{
  "model": "image classifier",
  "dataset": "simulated grey scan slices of phantoms with and without marks",
  "arch": "resnet_bottleneck",
  "channel_attention": "se",
  "kernel_size": 3,
  "loss": "cross_entropy",
  "residual_init": "zero_last",
  "lr": 0.0036,
  "orthogonalizer": "newton_schulz_5",
  "magnitude_pruning": 0.3,
  "epochs": 8.0,
  "warmup_steps": 1540,
  "adamw_weight_decay_other_params": 0.05
}
Rows from block 5 of a small image classifier, named by matrix and row number. Rows with one number belong to one channel. Each number is 500 + 50 x the weight over its row's rms, rounded and kept within 0 to 999. All counts start at 0. Numbers have three digits each.
Before each channel's rows are labels from the 100 images, of 14976, where the channel reaches its highest value: "lies over" is the class under the peak; "top examples" is what is common among them. Only what is clearly more common there than usual is listed. The data: simulated grey scan slices of phantoms with and without marks. In brackets: how many of the 100, against the usual share in percent.
# convs1: 3x3 conv (model.blocks.5.convs.1.weight, 96x96x3x3, each kernel summed), inputs 0-95
# convs2: expand pointwise conv (model.blocks.5.convs.2.weight, 384x96x1x1, transposed), outputs 0-95

lies over: soft tissue (82 vs 17.9)
top examples: chest (100 vs 24.9)
convs1.47:433491577527550498419630450482499482430503416496463458507536516538500512398518476468517491583574455481437576524508598515495526458537407478509540464486524486555611482538502476491434520511553466473463586450444490464430507524489547481448415467538497659476514538419490582454453498489419467503
convs2.47:500500500500500500500500502500458583622427500500500488528563568500501500568512571500563551467500471557500500500472476519500500500534500524611563561523529500529505528500527598481389500531435508498500553500500500500564465409500500439563419500630500500500553549500532452500465447500489500499

lies over: soft tissue (64 vs 17.9)
top examples: chest (87 vs 24.9)
convs1.48:481501434487434544453536517493439516468492445475453611507430518621485530421478536438468450528598569532509508457405466479558555483462492467546507414560482513475540378547512426489457517580516623525391434533476530533502449540534547509485526491478465387459481512479516438537477454486588483549
convs2.48:538512458533517465500549520500404477575482533508497400353614500500559436500435481500500500566439500440518500413498581446647500500531500481537508451459637457500555517634500639500500446531474500389500532437495568435503500521500500446500500482481591566454479568420477573500721500462500500577

lies over: lung or cavity (100 vs 5.3)
top examples: chest (100 vs 24.9); side: left half (80 vs 41.9)
convs1.49:419471433460521496443610349468561441544514476464437503512425456538461524607486483498573587451525569534442419438495480519457540511464543438459470491483457446393497470469493412542472515551545566521489592431476509508472490454514381506485558478439485434479496541574487560536519493496502519556
convs2.49:481501570500479522411428491500581502500527500463500500500531446500491489445500495532455609500480607500470469498501529500489509506619426500441456500499509500522500414551533500500500500532500474451563500500378500470511500555563574500529616597500500500467500608500583413501558500482519497540

lies over: organ (46 vs 17.6)
top examples: ring (100 vs 17); side: right half (69 vs 41.6)
convs1.2:498534519448506470394435458539568562504459487617529466466469538476524467604452473439536498502484504614514453523512483517605560613395455534441530452519465474524494483484594425445536541497508424507485562536516491463510593423562482554539550490461461425498532576463447483488488570461546448422
convs2.2:443534458492440500454458475500500388560453604500500552500500590420570500447439500479510500558402449552538500500613526500474545523330510373533564456500500500445447516534593456500386518533500439443587488427638500524454614556459500500500497507459439428440480459483447472500500500496340500470

lies over: soft tissue (58 vs 17.9)
top examples: chest (98 vs 24.9); side: left half (73 vs 41.9)
convs1.20:455476468490509519534427476443457512422398512523501487554555499523487519511481513505430486508546382557634542511454499464468491477459451606510615544483454532430483468534541471432462552438568533505472417464506507427470511493534495589531563554418575584497570507406428463444427504474442451495
convs2.20:500370434566554496500554506500452500471545496500502500500544500406603500440500507447591429419500554396500500450465524500406492500500500500434546451370563500538487444486372509500500452470500448500436500445451500543554500500495520552489500618371481485500502500461473500594500556431500500475

lies over: soft tissue (61 vs 17.9)
top examples: chest (100 vs 24.9)
convs1.18:521466489521490566500540503542544472580456462475472522459547412515505488479476541481503475502447421505486576453484438518465439488516495591466460490450425434521637473422430427472403508474495588530519455471422563579513544484454476444485518482515661560561539537480499487484386598474513494435
convs2.18:500519518503487387500554500500526514536573445500502480584522500618465488460549479557500432500553500500500502500500500456447554531500500500539500479500393441500604533467588505431456499455477480485500500467553480500500500500540485489500475477524558549470500500489542500552349500496503544459

lies over: lung or cavity (95 vs 5.3)
top examples: chest (95 vs 24.9); bright spot (35 vs 16.4)
convs1.60:491512487458498539484563454489368423463445339448505534502570501555502492568520451436559453495586462603536505417516526525498469479474513455464490492465396491437511523526551402431538511443455544561495429514479554500498485473560464464445549514509525441470454503476490443392442526376467492516
convs2.60:474500500458391428469401520574500514526502667554557540567556518486423500500532515500492489422398500500569500500574468500528500500556546527500520567539444433548425468479500445500573456461500538453500500556404500459452555433519500491450506370500500532512504500479604500500538593529531525505

lies over: lung or cavity (84 vs 5.3)
top examples: chest (89 vs 24.9)
convs1.3:498486443477488539502606459534528553530451503488554540601481539520503447480563407481557385564492510441508491479462404486465529412590531514487466463443467480511483494511455460617549488418424479547583461529521528496589474506446464555519572464498461512554446569421487479462411507517362531527
convs2.3:509464500500404500582567501471500500528487527583481537490500605373500500500500528646537515500443579500497515474549396493434465521551598500500503536549575500551500367440469503501500482500500559584500470482500442539467546514500512492500500500500526479495500500525500470500459543478491442459

lies over: organ (60 vs 17.6)
top examples: ring (99 vs 17)
convs1.86:463474560508406492541491506467516493523505477447457480494402540501490447476458449602616405555483485500499525469406358499477520454486480504434392489507408597480465500503449549531554523439540413495447400540483515428469537476540540493444500511571459509490524530430485445588519599470447495517
convs2.86:451542500500428576506500500672537566500500433550538467449391370500500631500500457621551528477511504500460608503518512515500500500538547500525500500508445603541520444500653500500500561500575500471500503500500464503500500500500419500529581500515524494614500491488498455571498561407500432500

lies over: soft tissue (70 vs 17.9)
top examples: chest (100 vs 24.9); side: left half (70 vs 41.9)
convs1.22:485538377507465517425459463488441549523466466530532513548391522501488421598430424454482486471479540552577521437493458522525452426426490483578530486482463506474441407549593458478569557497566497549513488452514558489615536527567508519542510491501469515534555593425508484444468627522464463440
convs2.22:500506589543546554431527481500494529515565524600500599498500536450568490501500478447501500500439500469496509345456474450429495428499518400425497475500500500500500549554500500450531535500500506500441609500411500441533340596499425419500500478500580500575500382438483500475531484481580394536

lies over: soft tissue (66 vs 17.9)
top examples: chest (100 vs 24.9)
convs1.38:534474499512575525416454396522566443467416409517538513455536503523486479517485465467476453477592506502606436400417513560515498526427391418487557471501481429529440525463491522467468587480530580544489472542416512519525522493581438481410549548460532451535428495496528468425412471498433455518
convs2.38:575500480500398555500501500500470500500416492500584444509475502551557461451389500416500473526500448476508500500500652404616575428522549397612521493421536500426500565500500500553474500534447500457462490436500578421500424617441482500500500469507568476500595500466480545379562540512567502393

lies over: organ (51 vs 17.6)
top examples: ring (100 vs 17)
convs1.37:472528526536581487529388398448536407409350489540451452452511451562502485504526511507510464534494508449477454574488554523580531536445372555520466455498475490527481563518424423444498520461392528557491393452542532528501508488476443499592593471455532528497485461520488435464524549466478502482
convs2.37:513450548465500470524538527432500525500500504500369427522500460561560659422394455398518498498532500542500551474439681400500577532473604500500508444462528500513561508500500614500489499500618558436500597482647484449539535559500464515527456455500491545404562500601408447530496500519500483451